{
  "encoder_arch": "vit",
  "model": "image captioner",
  "dataset": "drawn branching plants",
  "train_examples": 145000,
  "image_size": 48,
  "crop_scale_min": 0.8,
  "horizontal_flip": false,
  "tokenizer": "word",
  "vocab_size": 26,
  "encoder_norm": "layernorm",
  "encoder_norm_position": "pre",
  "encoder_activation": "gelu",
  "encoder_head_dim": 64,
  "encoder_fused_qkv": false,
  "encoder_bias": "none",
  "encoder_qk_norm": false,
  "encoder_parallel_block": false,
  "encoder_moe": "soft",
  "encoder_drop_path": 0.1,
  "encoder_num_experts": 8,
  "encoder_moe_every": 1,
  "encoder_expert_mlp_ratio": 0.25,
  "encoder_slots_per_expert": 2,
  "encoder_shared_expert": false,
  "encoder_patch_size": [6, 6],
  "encoder_layers": 12,
  "encoder_width": 320,
  "encoder_positions": "learned",
  "fusion": "cross_attention",
  "decoder_width": 192,
  "decoder_layers": 6,
  "decoder_norm": "layernorm",
  "decoder_norm_position": "pre",
  "decoder_activation": "gelu",
  "decoder_mlp_ratio": 4,
  "decoder_head_dim": 64,
  "decoder_fused_qkv": true,
  "decoder_bias": "qkv",
  "decoder_qk_norm": false,
  "decoder_parallel_block": false,
  "decoder_inner_norm": true,
  "decoder_drop_path": 0.1,
  "decoder_positions": "learned",
  "decoder_cross_attention_every": 1,
  "decoder_tie_embeddings": false,
  "residual_init": "none",
  "optimizer": "normuon",
  "muon_scale": "spectral",
  "lr": 0.018,
  "momentum": 0.95,
  "nesterov": true,
  "orthogonalizer": "polar_express",
  "adamw_lr_other_params": 0.0015,
  "l1_shrink": 0.01,
  "steps": 6200,
  "batch_size": 256,
  "epochs": 10.9,
  "lr_schedule": "cosine",
  "final_lr_fraction": 0,
  "warmup_steps": 310,
  "weight_decay": 0.01,
  "adamw_weight_decay_other_params": 0.05
}
Rows from block 6 of the image encoder of a small image captioner, named by matrix and row number. Rows with one number within an expert belong to one neuron, the router's apart. Each number is 128 + 32 x the weight over its row's rms, rounded and kept within 0 to 255. All counts start at 0.
Before each expert's rows are labels from the 100 images, of 14848, where the router gives the expert most weight on average: "place" is the part of the image that holds the peak; "lies over" is the class under the peak. Only what is clearly more common there than usual is listed. The data: drawn branching plants.
# router: slot weights (encoder.blocks.6.mlp.router.weight, 16x320, trained with AdamW), inputs 0-45
# up: expert up (encoder.blocks.6.mlp.up, 8x80x320), inputs 0-45
# down: expert down (encoder.blocks.6.mlp.down, 8x320x80, transposed), outputs 0-45

# expert 7
place: middle left
lies over: foliage
router.14 [ 96 177 106 129 126 125  79 117  93 161 109 100 145 123 147  99 118  79 120 137  87 177  67  99  77  85 158 131 154 190 126 121  94 129 117  97 173 140 105 108 104 127 110 143 113 193]
router.15 [ 87 141 153 120 111 101  74 119  68 119 149  96  80 132 165 136 119  81 150 160 140 156  95 145 140  90 151 137 143 179  83 144  80 111  84 104 175 154 103  91  92 176 168  96 145 121]
up.0 [127 128 127 127 128 128 128 128 128 143 129 130 130 152 129 128 129 128 129 128 129 130 132 128 119 125 125 129 128 128 127 114 137 160 125 122 129 125 128 128 128 128 203 128 130 131]
down.0 [164 126 128 153 157 129 138 143 128  68  77 131  31 216 122 128 153 139 136 129 129 124 127  95 146 115 154 131  73 120 140 160 114  51 115 132 158 250 122 176 125 103  72 135 129 135]
up.1 [129 127 143 128 187 127 135 126 119  57  90 124 127 130 123 124 143 128 124 103 128 130 128 128 128 221 122 157 128 131 127 140 187 216  37 128 131  81 129 128 133 125 121 128 128 127]
down.1 [148 109 141 149 139 131 110 152 111 175 137 145  54 181  78 169 119 119 157 135 145 130 124 152 152 139 145 130 124 132 128 110 185 126 100 107 138 168 213 125  70 132 203  93 125 155]
up.2 [131 142 126 127 128 132 151 141 108 136 130 132 127 128 128 128 124 125 127 132 142 128 128 127  83 128   0 128 130  88 128 128 128 128  48 127 136 127 128 247 123 134 129 135 127 127]
down.2 [132 164 117 130 170 136 204 171 115 113  89 134 157 126 177 125 219 129 101  84  88  59 121  89 121 128 123  82 125 127 149 123 128 131 134 107 116 128 117 149 150  97  79 127 132  70]
up.3 [125 131 126 128 126 128 128 128 122 128 128 127 128 128 128 126 122 128 132 134 129 128 157 128 125 127 143 128 128 122 140 128 115 118 125 127 128 127 129 128 108 128 129 151 128 130]
down.3 [134  78 158 138 128 113 155 132 143 122 129 115 124 247 118 126 110 189 121 124 146 128 134 117  72 108 134 126 110 239  92 178 221  72 152 142 129  92 135 129 128 148 153 109 177 127]
up.4 [128 128 125 129 125 126 128 128 120 129 128 136 142 148 137 128 128 101 103 157 127 128  71 128  16 126 111 128 128 128 133 128 127 127 123 128 128 133 139 128 152 142 103 128 128 123]
down.4 [122  92 111 133 139 122 117 145 123 131 129 132 120 114 139 109 179 146 125  81 114 156 120 202  90 131 118 124  77  64  81 109 163 128 119 129  73 155 115 128 145 131 193 114 126 105]
up.5 [128 128 146 129 128 127 115 128 128 168 158 126 121 128 122 129 123 118 138  51 117 103 255 119 214 128 159 126 135 128 128 131 131 128 145 128 124 124 127 128 123 127 132 147 128 126]
down.5 [ 84 123 134 119 118 138 128 122 127 125 160 127 126 111 161 177 133 132 129 152 126 164 117 131 134 124 128  72 126 146 101 115 177 138 128 140 128 121  38 125  85  24 165 113 130 156]

# expert 0
place: bottom left
lies over: foliage
router.0 [136 126 165  97 117  87 101  74  49 144 144 125 110 149 157 100 117  76 136 133 148 159  79 150 116 124 107 136 126 193  97  77 113 139 156  91 142 118  89 125 149 190 182 114 107 104]
router.1 [133 133 142  98 116 107  73 122  88  93 140 100 136 112 167 120 138 129 102 175 120 185 100 126 139  93 140 119 143 162  86 107  69  97 171 113 177 117 120 134 119 167 155  68 139 151]
up.0 [127 128 143 124 128 157 128 107 128 129 128 130 130 129 128 133 121 128 128 106 128 105  98 126 105 108 111 125 128 136 125 128 128 128 127 144 125 128 129 127 126 130 128 136 128 128]
down.0 [135 109 140 142 147 128 127 136 131 132 177 127 108 146 129 151 128  82 130 109 151 115 126 105 115 130 108 151  74 129 138  56 213 166 126 120 121 144 132 127 151 124 129 126 128 128]
up.1 [132 124 121 128 129 126 128 127 125 128 128 128 101 118 130 124 127 217 129 161 104 129 129 130  51 161 128 128 128 123 128 128 128 129 128 128 103 125 128 126 128 125 128 128 124  68]
down.1 [134 124 129 130 125 191 117 156 130  90 196  93 133 161 120 137 134 135 128  93 255 131 132 193 151 165 127 144 104 122 130 118 135 134 128 137 135 135 125 121 126 131 202 137 129 129]
up.2 [128 157 137 128  89 115 128 130  68 128 128 131 128 138 124 128 135 128 116 128 128 128 156 129 157 110 127 128 126 128 122 128 126 131 130 130 161 126 128 128  88 129 128 122 127 149]
down.2 [122 122 129 176 186 114 127  76 162  50 125 126 127  31 156 139 143 124 115 104 213 119 107 110 122 119 126 125 116 131  66 155 116 125 144 129 158 104 104 129 181 219 132 248  77 108]
up.3 [113 128 128 128 127 124 130 128 128 103 128  45 131 106 128 128 129 128 139 128 127 128 130 128  81 126 255 128 128 128 128 128  68 141 127 128 118 129 128 128  90 128 128 127 132 127]
down.3 [120 132 144 231 110 130  89 104 124 213 133  89 145  67 136 130 108 183 110 155 176  90 150 105 124 165 161  91 123 211 140 179 198  11 142 111  84 149 128 102 115 127  65 137  98  91]
up.4 [128 122 255 130 128 126 178 128 128 129 126  85 128 128 143 124 126  59 146 134 127 128 135 128 129 129 136 128 128 128 127 129 142 255 128 130 125 139 197 128 127 127 126 157 124 129]
down.4 [ 98 122 143 181  90  89 129 130 139 125  78 133 126 126 126 125 150 153 100 153 135  83 131 165 112 105 128 158 117 163 119 121 128  91 127 121 143 182 127 128 137 124 118 115 125 148]
up.5 [153 128 120 128 101 128 126 129 125 125 128 124 128 128 128 121 134 133  92  99 128 131   0 128 105 128 152 128 128 141 129 128 128 129 136  85 128 128 128 126 125 136 128 132 128 131]
down.5 [ 68 192 135  65 150  88  96 135 132 100 151 234 129 128 143 110 135 146 161  60 131 118 125 120 111 117 110  99 162 128 146 184 123 140 119 136 127 201 128 143 106 203 134 126 144 132]

# expert 3
place: top centre
lies over: foliage
router.6 [129 166 158 161 128 123 147 120 193 150 169 171  63 125 126 183 104 115 139 166 138 142 114 128  87  87 137 131 150 103 126 127 177 159 142 164 197 119 134 119 120  62 157 171  59 105]
router.7 [132 134 162 145  92 131 137 136 169  57 164 172 107 141 120 143 105  81 145 151 131 163 122 174  82  99 101 133  94 105  30 137 152 111 109 182 164 119 110 160 130 101 150 154 100 120]
up.0 [128 130 128 136 124 128 126 127 127 122 127 136 126 127 124 126 131 122 135 128 128 128 128 128 127 142 139 128 128 128 128 128 127 125 138 127 127 129 128 122 162 128 125 129 128 128]
down.0 [114 121 135  62 164 114 113 128 140 101 152 102 144 134 113 160 185 127 128 110 169 141 128 132  97 117 109 156 128 119  77  16 121 130 146 138 122 147 120 126 120 200  93 124 167 128]
up.1 [165 128 129 128 128 127 128 128 115 128 125 128 125 130 128 128 128 128 128  99 127 128 126 119 122 128 255 128 133 146 128 128 129 133 146 128 129 128 119 125 128 128 137 131 128 128]
down.1 [129 110 137 126 117  32 109 140 154 121 139 137 136 164 160  98 113 127 122 122 120 126 101 123 110 127 111 126 148 124 137  77 120  50 128 142 126 132  93  43 119  88 129 132 137 148]
up.2 [128  62 128 131 128 127 128 128 135 128 126 139  79 134 134 115 128 121 127 128 127 131 112 129 131 128 127 140 125 125 128 128 197 128 128 103 126 128 138 128 128 128 128 127 128 156]
down.2 [133 108 127  82  88 142 141 128 136 128 142 116  97 129 128 144 104 159 161 147  83 119 130 144  96 112 121 134 128 120 148 128  87  13 162 129 127 136 128  90 114 127 127 189 115 132]
up.3 [127  83  97 136 127 128 128 129 128 128 196 128 136 128 128 127 140 127 133 134 128 129 126 128 188 133 165 130 127 127 128 128 133 128 134 128 129 115 128 124 136 123 129 121 129 132]
down.3 [121 161 122  88 130 126 131 114 178 135 166 143 119  86  84 126 130 231 154 147 116 134 116 129 159 148 156 137 124  66 120  85 128 129 122 139 124 130  85 134 169 107 126 138 126 170]
up.4 [127 129 126 128 128 128 128 128 128 128 128 128 140 128 161 137 128 124 126 128 149 128 140 128 115 133 102 133 128 127 128 128 137 123 110 139 130 127 128 133 128 127 133 128 130 128]
down.4 [ 39 115 129 114 151 145 143 115 141 122 165 148  98 122 105 125 127  97 115 180  95 132 117 139  89 122 134  86 193 131 116 125 115 190 170 142 132 133 160 133  61 129 111 154 128 154]
up.5 [121 128  95 128 130 128 131 131 104 128  38 137 130 128 128 147 131 128 121 132 128 128 129 128 136 134 139 127 129 126 130 127 116 128 135 130 128 128 128 139 127 128 124 128 128 143]
down.5 [110 125 107 139 128 136 145 129 145  83  52 158 175   5 204  41 137 110 140 213 112 149 131 119 133  86  54 119 128 128 141 124 196 129 152 131 133 129 128 119 140  33 121 108 154 138]

# expert 2
place: top centre
lies over: foliage
router.4 [ 81 129 127  96 136 130 144 155 142 155 118 103 119 126 135 153 149 162 164 122  37 204 100 187  83  57  72 127 120 142 161 104 162 149 151 101  59 146  91 130 182 106 100 114 129 128]
router.5 [137 106 135 124 108 123 126 163  93 115 105 173  89 118 120 144 187 196 115  82  84 154  85 128 123  82 118 160 145 185 106 141 198 122  90  83  98 148 144 144 105  92 109  93 120 156]
up.0 [128 129 128 126 130 130 128 128 127 129 128 142 128 128 129 127 128 131 128 128 128 127 118 128 137 161 126 128 128 113 128 128 153 128 145 127 128 127 128 127 126 129 120  86 128 121]
down.0 [141 129 113 131 126 147 134 127 127 132 114  34  70  85  94 103 131 138 127 122 131 196 141  58 128  93 115 129 118 130 162 181 140 186 135 121 167 115 112 151 106 186 119 124 122 174]
up.1 [128 128 129 129 131 129 129 128 128 140 128 146 130 127 128 255 129 129 135 125 108 128  20 128 104 130 255 123 128 129 128 128 127 129 245 128 126 128 128 127 126 131 136 127 132 128]
down.1 [130 126 106 196 100 103 153 123 135 130 142 133 126 135 124 121  67 136 126  94 124 115 128 228 128 129 101  85 133 116 129 138 129 128 138 131 128 140 192  99  50 119  62 137 168 133]
up.2 [137 129 130 128 129 129 148 126 104 128 128 152 128 128 132 128 176  88  74 128 128 135 137 128 130 133 125 128 125 128 129 122 127 125 156  83 128 142  69 128 217 122 128 120 174 128]
down.2 [128 141  82 128 137 143  96 115 126 101 155 130 116 221 125 106 143 139 127 127  79 132  69 154  88 125 133  99 134 165 128 128 149 120 142 159 164 107 125 159 115 128 128 175 133 124]
up.3 [215 128 128 120 107 121 128 127 136  93 128 131 146 127 149 130 127 128 128 144 127 127 118 128 151 127 128 128 127 129 128 134 170 128 135 138 128  77 128 127 124 162 128 124 128 130]
down.3 [118  72 127 192  83 139   0  54  68 126 127 126 164 139  90 121 119 148 145 127 128 175 164 123  96 127 129 137 111 140 114 128 136 131 118 133 136 131 173 113 168 135  94 151 125 112]
up.4 [116 128 128 129 125 129 128 123 128 141 128 128 121 120 202 151 103 130 128 126 121 128 210 128 123 120 128 131 129 133 128 128 128 132 128 127  81 128 128 128 128 122 127 157 128 126]
down.4 [128  97 192 134 107 123 128 133 110 157 138 124 128 110 112 146 118  88 119 119 131  88  94 156 162 131 123  99  97 170 150 129 134 214 139 152 100 186  90 136 174 151 133 105 152 117]
up.5 [120 130 127 134 128 128 128 127 159  67 129 124 127 128 128 128 128 127 129 127 127 128 117 130 127 108 125 128 128 128 128 128 125 125 128 215 129 136 124 127 130 108 128 110 128 128]
down.5 [127 106 149 118 128 114 134 165 109 209 123 147  77 138 134 128 102  75 125 105 126 126 107 176 129 139  87 134 108 192 182 124  80 165 152 138 128 124 133 163 155 232 110 118  74 135]